Weights of a small contrastive image-text model.
Model: 2.47M parameters, 32-pixel images, encoder norm layernorm, encoder patch size [2, 2], encoder depths [2, 5, 5], encoder widths [48, 96, 192], text encoder width 128, text encoder layers 10, text encoder activation star_relu.
Training: adamw at rate 0.0019, 12800 steps, batches of 256.
Rows from block 6 of the text encoder of a small contrastive image-text model, named by matrix and row number. Rows with one number belong to one neuron. Each number is 128 + 32 x the weight over its row's rms, rounded and kept within 0 to 255. All counts start at 0. Numbers have three digits each.
After each neuron's rows are labels from the 100 texts, of 14848, where the neuron reaches its highest value: "tokens" is the input token at the peak. Only what is clearly more common there than usual is listed. The data: simulated stained blood smears. In brackets: how many of the 100.
# fc1: MLP up (text_encoder.blocks.6.mlp.fc1.weight, 256x128), inputs 64-127
# fc2: MLP down (text_encoder.blocks.6.mlp.fc2.weight, 128x256, transposed), outputs 64-127

fc1.144:145148190079193071181165151114192085132149128182186135176139167140162119112186125135098113148098136062088112155106111156125091159115126189147153124094095172154098123148156091184102142111151136
fc2.144:122144081158134178129122074145076161122071168097118122068067100135077119134129106174185118136072143142172137075166134150121181096157180101089087181168146124103113142127065151127143114114145078
tokens: "u" (100)

fc1.246:152141179107190066189151135131168117113153139169176142158109174160166139134198089140073133147078132073075111122126127157150085146113127189131184140117098183132106124151144118176081145110160105
fc2.246:123150090150132189138117083143078152116078164115122117086067080151088126131123104173184125125074149139164150071166138151123190092149164107085078177174150134097137136122081158113136115113138073
tokens: "u" (100)

fc1.78:131136133134100119157177112136113132135045145112127117132142133121071159165112135072168105179106132120208162072132162133175125142140208155123069141124133065084104136118096143115066120143115102
fc2.78:134122123153123157126110146132097150066177121070136103063163077135209125104101191105185195092172156139116141174157102114121100148124117107146114109166094161102160084146143124114191150108092173
tokens: "n" (100)

fc1.21:144162093130120149110168081130151128124105116125137139124122116056090123125132134131177141129192089116151168131124099063115173138178151094089078113136128046132128117081107098101156070118115140
fc2.21:150143080143128101178102117141061200086109150073135106090132103108138157120111154071163170160132177131163181128153136131175141162134174116104104155132110059076163100137081136100160146096101174
tokens: "<end>" (100)

fc1.175:129165075111096124089161094124142134099110152131121133118112107084088150145094118132204146161131110097168149077156121101141183111131153096104050128141114041122119166089147105086068076153087104
fc2.175:109123101176124174107116109151104132094101157084101081088155066128087115153098179159178160146190150154146156090154143113121159074158172069146097107165153128094138110137112127062168136093068157
tokens: "t" (100)

fc1.38:103174123107063156128144115094127090177070097086142122089132099072117114133061129144190102137144094123146154128093119072113135070189149120107083114117132083132104140064118087101167067175115146
fc2.38:141149131116109106188159109137080134149110099090135153120108082069134155143118106082150113128162108157125182125110140076164131178166130141065103103102089067072129081094099132110150114089151120
tokens: "c" (54); "<end>" (24); "t" (22)

fc1.190:118142115121102061129162109129126118137055126163145124126121172135094141151085121054135092157058136099230116081143175137179144122134160135140111160128148072132121150101095134141052103171114112
fc2.190:125102107178123171100105151137122143083151137061111094071161061129136126133082193143176170114205133157130133159159127106100127104133132082155111081185121141113154075146132135065174144102077176
tokens: "b" (51); "e" (49)

fc1.62:100152202073150100163190123074183050168130103153166120162162121152131099128169151162126121182116103093080103139056108121096081101147119173159129138090135157125096124126142100145111116116129134
fc2.62:135158102152113176115152079146090146137078124066147126077100136098089164188082120097189112182152130146194119122147167122161109119185186071125102151148117089117088117108087140116166107144125122
tokens: "r" (100)

fc1.70:155185097127120119126183063113124113104081116154147138110114116095083155139139113108189124163171107104167147091154127120153181130148124100109056137140123037116151110090063105098127065131101131
fc2.70:116139085160131148106125133111130141106087154069114083080172097120123119136124195111153163155147165127166143132171137125123145106162180059149103126177150101104150102139102122066180145092050192
tokens: "t" (100)

fc1.127:116132080130075115124137135128135141146060130110152118112115150140090143144073129048153111192067135132204126042148152165178138160142158114123095137127156063141125163106102126110078112195108112
fc2.127:131110109174130171110108119152092162076185139062108097089148076122145112103097186154169187088217156168121149182158112115108132123125126095139098093175125150091156094146131139105170142090079161
tokens: "b" (100)

fc1.115:075120139120151132139107158060128104175121114121076107187095142135127099145136103131109028106101093165125147104095150121092142132122138135124155105110167142095062195115153146149079107089148086
fc2.115:170057125142171095147081134163084178116151135107131105102139180130176155134158121104094177129071169123138136173160193156196088175104174156153136154129092154111138116146113123181160165126135119
tokens: "s" (100)

fc1.155:130199124100101130134180067116131099082086131157123141121085105104093134129155100135184145167132121101152154039141140115151156095141140119080074151139129059119161134098073084074100093124097129
fc2.155:120097113217114172088121123128120126077120146085131092047160103133087137136100208139149150129154128120160117118171149117116156091135164092159112116181147118116178120137119126070192153132067156
tokens: "t" (100)

fc1.77:131166091120096154143120075128117140054146122143140147131055057158106165163093082113177131136155117123137153063151147165177201129149122149078079107161109115102149142121119139073067100149147075
fc2.77:116128111170143181076143106143139130093121153083133078110157114149099119141094203170158166172148138137146137105171127118091136059144154076147116131176157162121134103147117120052153140107053165
tokens: "i" (100)

fc1.225:142132183108194057193144130142144127109141153178171133165108184167164131136193091133067130145074141086077111118139137164150089138108125188133171152116106186116117125149127143172077154100158090
fc2.225:121155100142134187147118079137089142119088170117128123087066078157085129140127100185175122136077150138150152070157139151122191089153155116085080176169145145095135148123085151106134105117143069
tokens: "u" (100)

fc1.239:121145115136056127131166115120145141164105095091118145132081114103074158179069129110145093168079090182173149128122145114174140130163173125093081112112152049110106141109111132112101114158146126
fc2.239:117149113155125176119113119138082152090188160067114084079144070118152095119103170164170174107211146148112169165154087091099148113157126094127095099173137154082152103122124131108181115084081146
tokens: "b" (100)

fc1.202:128127188058144085160159144099168065127148090186227125166143179148143142132171129107090136162149109061103071157107119137138078074124097176153168127105123157178107133148147104137103128176140143
fc2.202:123170105147118198126139093143118132129087154096133128098097078119047142163099107174163101183104120134156145054137164111127165056172169114096096185146146116102119151113100155075143105137134085
tokens: "i" (100)

fc1.19:156120119150107060147151075153120142122077155167129125111126141153107170148114113104092132188052139124151132033157183159173145078122165127119110194144118119101138115140074153101067139132126115
fc2.19:084181128111145133145154085124120105151053137134153128115096126111097134165150101143156100147074142111158146069132132101140153094200174109103083157136151108111098178072084120119144056105128092
tokens: "c" (100)

fc1.120:143148080158122154103113067156127177095100164088122109103114099120080138109106151128180146178061135119186163069157128140149189144134187127113081178151133060106163154124101147112129126141105122
fc2.120:144118161139111112185126177134097146104166108101162141072145135154226141133097133081125181125155143129113100161152135145162059138122103172138164107117081151140118077161143133133164169131163163
tokens: "n" (100)

fc1.137:123166112117133145106153097114154119139113123121152134136122137041110106117145132151173137116182088107144164141119095057098161141188140097096077121126131047138122129082122088128171063120108131
fc2.137:150155077144129107164113104141064195085112151087150103074138092107135161122120157080176168167129171123164175136160133130185143151141180127104096167138116061080165094140083135094162143110099168
tokens: "<end>" (100)

fc1.20:159169112113131129129175104131142106138088147146159151106115102071072151145139112138185119158149080085162164109123121090125172134164146112102074145127118060108126106070096086102155037106125128
fc2.20:116156078162135102147109113132083176097092158083127100076159121153146119101148176086146175158081195123184128105165118161168134144139203100142110175151142081124158129142073130112167147105078167
tokens: "a" (100)

fc1.185:148167088148119146120128069149128170098115176102140115104113099117111137110119151140182143190077143100146200075151119132151180152141174116109069180150125069109162146118101131106138117145098120
fc2.185:134126154145130113151118163134113150074203116089147127079144124146221122100118150118141217103195132132097118198151111127135065145122090178137153098131092179125149099141167121156161150112139163
tokens: "n" (100)

fc1.215:058131160107167134128109158044126091171125122112072085180120127146131071113155144171107084089106091143103146125085107125076123115132130129135148121112185163100087192123154121158118106080119105
fc2.215:174080103138165105164085115163083187115112163089125135091112180142155165128183095127117163149055165142146144141162164157169105163129182160125129175120092113106138124144096139187152159120176093
tokens: "g" (100)

fc1.79:076118143085162131120136155065136062142120072168094107240130191124128089138121144119134085110149108121126126134106105137087155114116121131146142080107180127124091182113135124165044102102116113
fc2.79:126137118141184134151110100143092125106113199075100090105126126151088145168177120208109145195062155134125159089163203124112126123158179098126100156161118155082098109127128127121111151084139122
tokens: "s" (100)

fc1.244:137172170057136086143196104113157078138093150149174136123148090089106132124136132130159142187123091073157117123098118096107115092188154141140106179082119099123107108083101091091147079144127142
fc2.244:129128077188184144109089044181113181074125161104115085105118180124094113089152182148128174121130179118152144095183126138132132140122181099134097151194157133114162122134078149165151132106075117
tokens: " " (100)

fc1.11:119174183106180094166161141133132109139091137153146115160162159136146098125214137124118126120111119070117161104115089129118083130142180176120120128107154164096078146108123112177107119084122132
fc2.11:160135112134130142173149098135111147130075126095152158079084139127108177193114071109161111161123133111177115114155183150160113110167195104099116132154103099136073122138082140114139135130174095
tokens: " " (100)

fc1.67:144152082129114120101169077115134119079107102162154124106109136123097167167116124087181130173173112098184139087168151139181186119131132111115067131162117049123163129100061113096100078147109116
fc2.67:109115090171132180091131117133134114101092153090124075094163089135089112131113208159153161154186151145151132123164130106096144081152157071145109121178164131110134103143120126060164136097057176
tokens: "n" (100)

fc1.72:141169107094090115142149107132146134149102145089196155109089092083071151155088115157153125145105103087156155125111144084159116161170172154081084149099114058101121140115115110087148118178149102
fc2.72:121129095184116175104122097137106144093133157069111079085158062142108107121103184156173175132185148147137144126166123115110153084133148086146082130181145144116157104140111125052170136104065156
tokens: " " (100)

fc1.192:151177089119133142119163077111143129136096116145159152118116130072092145145129121117194121151149090106152156126127106083129159138187161100102073129132129064110110140079120087122120056128118135
fc2.192:106133104156142101145118128126098154107072152089131104079154153163140113118162170089126161154055189133182105084166149177170124137144192092154116168139143086128142126148082132144153158106086151
tokens: "t" (100)

fc1.226:069148175105155113140127160055127102168133095115085086156135137139149090113152156139111100099104095150102158152082094110102098144134146144139144116092182162084095206106158106164115091096123131
fc2.226:175100091158150122140090109172095202115119149071131141092098164126136169151138079140127169172085145124152132148167193149176089153132189156115132150126091093110111128152097140151150150134179085
tokens: "g" (100)

fc1.92:113171106131094133131170112126123114173078154105177124118118114112096143156091110110144098154115138111165125058114150106151130118179179139106109152127142072129098147101096135099135127174131107
fc2.92:126132125158138160123114120154097159061208143069129103070145068126190120095118179140207194111201163127101164179173102103118139145131086123125096110173103154082177093135125113109163134084087155
tokens: "b" (100)

fc1.16:060137163096170135134106154040135095153136120117082081195110147136134064111161142171118085088120086133106145137090094120072123126135123136121138117112194152099086197116159110163109093084120099
fc2.16:179088107137154099164099111160088183114122148104140135090107179126143190152150085121104162173075165143137146153160190147191097173124173162129133172125082117105129105152099129160125156131177105
tokens: "g" (100)

fc1.214:152132150135138049165158083155120148120077156160124120124117163143119170153137104108091128178051130117141156041153158150174133102126174150108097167133125142061124127123095149141052135100123097
fc2.214:074170112126143150139130087115111124127055149121129113093101093126102122156138110166172115133073149138147152067148124115125157111180176101122085151156157134107114188086090127124158066099118088
tokens: "c" (100)

fc1.110:110159108118113083124141082129155125136060144134120146128107137116080137139115114132137109150068097137158161036138130122156172095154152121089074139132171081102140168100105128119111092131108115
fc2.110:101156117150135155127119107141075144096147162078115082072135074107148097124108163144186161106168162141127173137152088087113152139164147098123080111172136138079131107102102126126185102069075138
tokens: "t" (100)

fc1.195:134159124102067138121147155135124084177078102077174138078134110101065138158110140159142095132114099093171144102096151099146078101199164121114078139122120082119100124083103081118152082167142114
fc2.195:110152099156135152109118113136076152076134167100104078102137057115138094106125182167160154123143169149119167089127094102112186127149148059107090105190146095060165141125109133082175133073066128
tokens: "t" (100)

fc1.59:137127123114112125104168124074174086092190052168189133135118131148167174163114123091158147140195059076124091175133132146171127090107084150142130102141076120170126141132155049115065088178139134
fc2.59:108129088160132180097112126151113134099090146053111100102153079125105101097122191164169162124193131150134153136163130102078161055164142063128095108161156110110149103123121141048160127091065151
tokens: "u" (100)

fc1.163:172156156103176073161137121154137139101127155175179149152110195140166144120213118104115156148111155052114146136134099145154108185108137174089112155110092142108126114135122127189107137108123129
fc2.163:139145143122175174158139063140121108110144181144148144129064093189105155141131083201135123133075135114134127084159158175126162097117138144117114187167138193106118146155099147118118140114164071
tokens: " " (100)

fc1.52:177172135119147119150124058180083186109131123140180152123048145129122198136127083089128146188113143069128135125136154132169132101139144162092123172125101133134147106129075198115128125152172072
fc2.52:123159139113136144114178097108195067138104167180191122115155163133074144167110112150123066181070095082144099044133170121158147084158130115160111190151156136162102170113125082106103105173112116
tokens: "c" (100)

fc1.44:155094144143125137172086116191070135152176135153100162145094133119109155153097114134096090125181134169123163160119164112180098175101100149098139092111115066098137073149136181132115158117182105
fc2.44:127146089165126119122143100162103127075075158153115092104124133095095142139145123159099137145082160110152139051165172112168197081175157114109126173182121127118148138095086162106122142119060114
tokens: "<end>" (100)

fc1.238:150161097115118150110158111113150109130094124154167184119125117081092153133150144118173109151164103095157168113127123100137188160164123085049075140123123065130142117084113094120133067136118143
fc2.238:112148096168163117141083102138086186079127178082129095105150113178151108094146178138154176158083214136153127118171101154130112152117196122150113177154151114107162130152087127123175146085092150
tokens: "a" (100)

fc1.174:114191180053172085153180128085160052150113120174152129145148131123144094103210138143149126135124112081121130133087065090112119148175135111135121145082141143132105126101113064178166104097125166
fc2.174:138145081167130152117137082157078165115061159076125134066094148123092144155123108138176151140068137118197133084176146147139129077162205103099098164149127083119109135130065150123166121114146110
tokens: " " (100)

fc1.200:040125171109130124142137162049146035143125067184120100195129152137133071125120140129119092095182092132103123147089114139089128108119090129137146057118179146136094150128156114148066109104096134
fc2.200:138132087127181112147090103139097164121076209076101126094135177160119133131222106191119135153034145114160125071157143135096143092166218111141115192120141139113126160125100110170171144110154095
tokens: "w" (100)

fc1.96:134137079166121169104115073162117177098088165082129103095136094124072146108108160124177142174042139116201156084160138141157185131132179126140087175154143060112161157133100151118144130146108120
fc2.96:143127162119096100178134190123085118120120112126164147066156148148212139146091118051117137133118132129127095124141159136159057130135114156145168123110070126149095066159130137119165167142174167
tokens: "n" (100)

fc1.254:151175105112100115134181091142150100116091141140181141089120102074072164165102122132174121174127090080170140091139136086172153116161167126099081140138102046117112111098095100094139086170123125
fc2.254:111119104183129166106118097144107136088122166059114084079167086151112113144128178169164162158144158141150139105169135121119145098140160076149090138170141127106163101138096130071167151102047150
tokens: " " (100)

fc1.224:083097137168077155079159163078139080164108053157125104124158148132132103136066163101130096122191099156139094135134106149106117077115094091154147077151181135165090132135113123115076115155100163
fc2.224:101156137093210082158116166094114111151106165113094151159120153135136110118207093162076099110098106115128137107101126099102124146164188136137169127088156161117110183088159098198125102068157117
tokens: "w" (100)

fc1.98:153196107104077103138165096136150096123101146136178148086107107086102157147086107127182130164127094078157145092118150095178145102162160132100083142121102069115125108087091103076127080176125124
fc2.98:121122104176113177109128086146118140093122158071112087075152070141113109144110183160173152157161143144139136115165138118114156092153155072146088133178142132101157102145101135054162148097047148
tokens: "t" (100)

fc1.189:082084130163061162070144161088151087177111059142129110113149141122129121140028159105144090118168081175137092139123128135122103089121095092148133091133186124165097128138096133108107126176117156
fc2.189:099150136101216077166106183098102109145129150114091141155124142140157112115200100143078113093112118134129144131105136104122128189142177144129160107105153170113121181078166104219122110054150122
tokens: "w" (100)

fc1.82:093175163086154107131170157076147078157127103147112093161146160118140093104157175142113113120119085107112144161078074120103105139138127161144130121096165143111102176098148086163098076115088149
fc2.82:134141081165145151119126093155088177117082150067129125066092124127085136145130101173182138159094129102184117116173161152123112084163198126103111178147128083114092136142084139149169133114169104
tokens: "r" (100)

fc1.55:134135111139112136146158087140108143114083165109125110125127122128066153125100156118182126178079137120192206062143160148178161160124183129115070162146133054081127139122098148114093123140103091
fc2.55:127124138133111118139118181117077130090132098100156115052168121146229106110111166080164164108136157130111106145157095124131063141126109140153150115148078161132124074156143126152197149116107184
tokens: "n" (100)

fc1.130:093095142165095159080167155077144070164114057173125110140160149134136106135087158091119097128194097153130093138129098147093119065112099080154156073143170138165095133134115115110082115144103173
fc2.130:103158129102206091154111163101109119155101170090094146145126153137127114123212093167072101117098109121132137104106128094099117134172190130139169131089156157113110187084160104186136106073155114
tokens: "w" (100)

fc1.85:075175152095162146127118152074161072171124074123122107163127131129113085108175139166115128127110082074110122130086080100089109105150142158133137125109177157128101218123157080146146099116126135
fc2.85:150133084144129135168122098155064171120084179066146136050112149129122167161145094142172117174056164141172126099163166142152142116169195104136090191141114098113105107126067127145169119127160119
tokens: "r" (100)

fc1.128:079158176088161104135139161076123103179131096130084082161136152127146080102163169146112106099106093136100157156073084105103106144142139158139141114086181159095096196097161112171112088098111135
fc2.128:171121098153154125136109095166095197115108143078143139085091159126115169157132077154141161179089135101158118129167187144160090127143196155105131160128097091117102135153090135157150142133181089
tokens: "r" (100)

fc1.204:089097132175079155086165156072147075168104056165121111125155146138134114135074158096138082134189098163140094135129105147097132080113091095160150083146175138170094132138102122114070112149108165
fc2.204:103148132102199086167107171094104120151085166107088157147118160147136114120211082147070096115079116122131130099106136109108127148165191136133167124093149154126108181089154102192124111070170113
tokens: "w" (100)

fc1.147:131103089147120144109169133153164147129114120165161125129152170177113138162133113077029087152103143121091061084160149166130159049118129088154152118138143125197109125171103145073109187214129134
fc2.147:145189130116102157152144152118114114169088113109140179117093112087088177185146068124103080160125105145141139089108160083131100043202151144082140134107118058133075141100118139096142097159189078
tokens: "," (100)

fc1.210:086159170092171099133151146074141095183133107128098094167152150119138075095167173153111107105102096119112158171087073098088110131149147146140134123094177146109107182107148087167128098085113159
fc2.210:151136092154150144135121088166094189108097154076145132072099129123097155165130096159166151172087140097177118119173181145155109100158199133104118181146109087112101138148083138142160137130163085
tokens: "r" (100)

fc1.106:115163174107174079174168139133139105122088135167156114162136155147127102135217132125116110136114142071130155097134110153141082160125169158114114144121147158078096141118119120172099119088100100
fc2.106:156142111139121163175149098144091154133081136090151154081068116133103173181109075133168121155124127126170122102160171152148135092168174109090103127148096117124085113134077144107145131124180074
tokens: " " (100)

fc1.99:064138166098148131127110168027130083165134109104072088163120116145137084116151141168112080091118089158099146125085111116094109122141129130134146108114177161088083190120159112147126105091129114
fc2.99:182078105147164107151087111168079192107124153083124133085108186132156173131165100120111170153071158149138145157163174150180096164126183159123133159129084122104143124140096141174142150123167101
tokens: "g" (100)

fc1.169:127172116109116107144173112127123112154095125151141165168112172134076142164128114085111099145057141089164130039132159139154128080157172137071113155091119095123073135108109138119098125163140109
fc2.169:176104121144077162126141159140097122122132124093138116083155091147158204156083122096127137138154147135132098149161169157132123060129123077156158113165083137155104057165118154070186162165168168
tokens: "e" (100)

fc1.103:144124113150112074127148063155127143113059162147117131104118130141088154142118107116117136187041116125167141027162166148151162051132175123106094180146149097096140131127084148114097125140111109
fc2.103:091183144109150130144154077124112108151059142127155118107117128117103131157148115127156105147085151099157139073138119099136144078196181121109081159130147105117089161077075112129149065101123109
tokens: "<end>" (100)

fc1.191:159172093116133123120165097134139119131092149148154154106117104059089144143135122140187123153152089099164171116128120076132179155180152097095071150126119057111133107078087090112141056114119135
fc2.191:112154084155137106162096116129074177098093164084123100072148114163143114098146175100144166153070198124186123097171129172167136142134197113137114183146141089117160125151078134123162152104091149
tokens: "a" (100)

fc1.42:091180161071156092134175134075145075180130108150125109150145135118135085118177151134132111111113102119125140163090079078098127132150142121133126124083176127118088178086132082141140096100128162
fc2.42:151160099163149144129132077166103167089090147082147128076106123115089158166134100158166173170104122090159126106166190132152117081164191121100104155155120089115107135139085135123155130127134108
tokens: "r" (100)

fc1.170:106171194075154095163188129075197057167138091156187139165167135135155107116165136135116108162129113083088112163074090112107100133146120159158130125081126163145089135121149080138103110121139165
fc2.170:129152085163111182129134079150078164130063158081131139052098115117085134158106105148187115175104131143189115080159144146129123083176179086103095162144124089126091131116061155111159099130152105
tokens: "r" (100)

fc1.57:096110110100161153079117161089186100173134099115099113155097159081112093122132144162149121099129051122124149162088089086067118135147114091105135090111170115116084196112186083171144090102105118
fc2.57:191152131142156115162138084164078164093147159110161107080115107110129179153146138141135187199120167120106170115144147135169111131123145125104103127160067114093119073163102134079153147106118173
tokens: " " (100)

fc1.231:087092149160094140110164165066145056165122054176126117151149145137138106137087151095127084121198096160118097148116114147099131083108088106154154055136173138166092125143122125128068120135117163
fc2.231:115140105110195090159092151100097141139082189083089144124136173154141116113226096162085111120050129123149124091127128114101137140174201119142150156102147148127120185099137095197150123080161119
tokens: "w" (100)

fc1.139:121131110136105138138134096147109143138099138122096127136096099114075151147073117097156106158086132168175167049137169133177173146130167140097096127127142063072126138099108187102106119150126084
fc2.139:149108122173100185112128170152109158117161101038124128078151091119181131129086164124153177110248115153099115211149096118097089102138086110135143085144094146135127078150153135103170143137117157
tokens: "e" (100)

fc1.205:145182110091117122131159116131134112142092137131159139104111107085065164148125118156154133145107127069171152115153146087153144129187186174097092169117108066100123126099084109087186108136147105
fc2.205:105118088194098169094124098136125135098103152079108087082167097125092115138121178144167143141155141154152140093156131104106146087153157048150098102180150118116140108127100130050169125127060150
tokens: "n" (100)

fc1.156:106135099128091084130133117113163126143078137133138145128117148118120148151071098083143100158067103168137123035137151141182178105130140134102095094122150087144136177109100131121091088167106115
fc2.156:113144108162126175119122110139080153086158147061111088069145062121151105121108161163192172103175159146117168153164102104106153125149135093135078109177130151084155104119115125116185123079064154
tokens: "b" (100)

fc1.80:106172151065152101128156150052168075171139101127112130175121139099128095124163135149109119122146097119104156162074087082095102129157138120117134105100146116110077167102182068138148080103129139
fc2.80:178160107143142132146143108162097171093102152084173124071120115110109189177115121124166180215112136111148142116149169139182106084161184125109112167149095087115112112140099130124153135135108148
tokens: " " (81); "r" (19)

fc1.143:142166084120117133113178063121127116092105102150157127110106119112096159168111116094188124169171109081169145072151141132176177102134150113107061129155116058112144130109076108089102088144113112
fc2.143:121132099169121180089117117132125136098102147066112077101157096140092112136099203154155161153193134142151134118165142106111147072157158071145097099176152132113136110134111131042167147094061178
tokens: "n" (100)

fc1.219:149194122129168105127145054146122158120074139139129136121101141101097132110170134152163122163043119093172186090137111108105179120166170130103085153122162077075149129088098130130148113101134124
fc2.219:109112103176113181108117125127124140097116146074106094080163072131109103126108184152158167135181150156139154122168149115103157063136158075155103117181158134111146110136111128049167154094062168
tokens: "a" (100)

fc1.37:133176111118083137140169086129125087098116134145174146097104091132088152170096107136174131145137109074143144046141149117188113106146133128094068137159115066106133099101065089086093085159116109
fc2.37:133134102171102162089131104131127119091102140092125092068158083114105120139098180156176164139192112131150136120166130085119151078168172082149097117180143132109139115131120127053183124112061168
tokens: "n" (100)

fc1.152:078135157093158101134121165074173060159131089170114109184119118136119098122145131169095086119104075106113117113072124108103122115130128163134156118107198160125094217125171114167102100106137103
fc2.152:146131086136138129171102117145061169127053186085137139054124158144131147144175095134155125145040167135178120093161150149136149104178214114130105204126115097127126113132071136157180137125164114
tokens: "g" (100)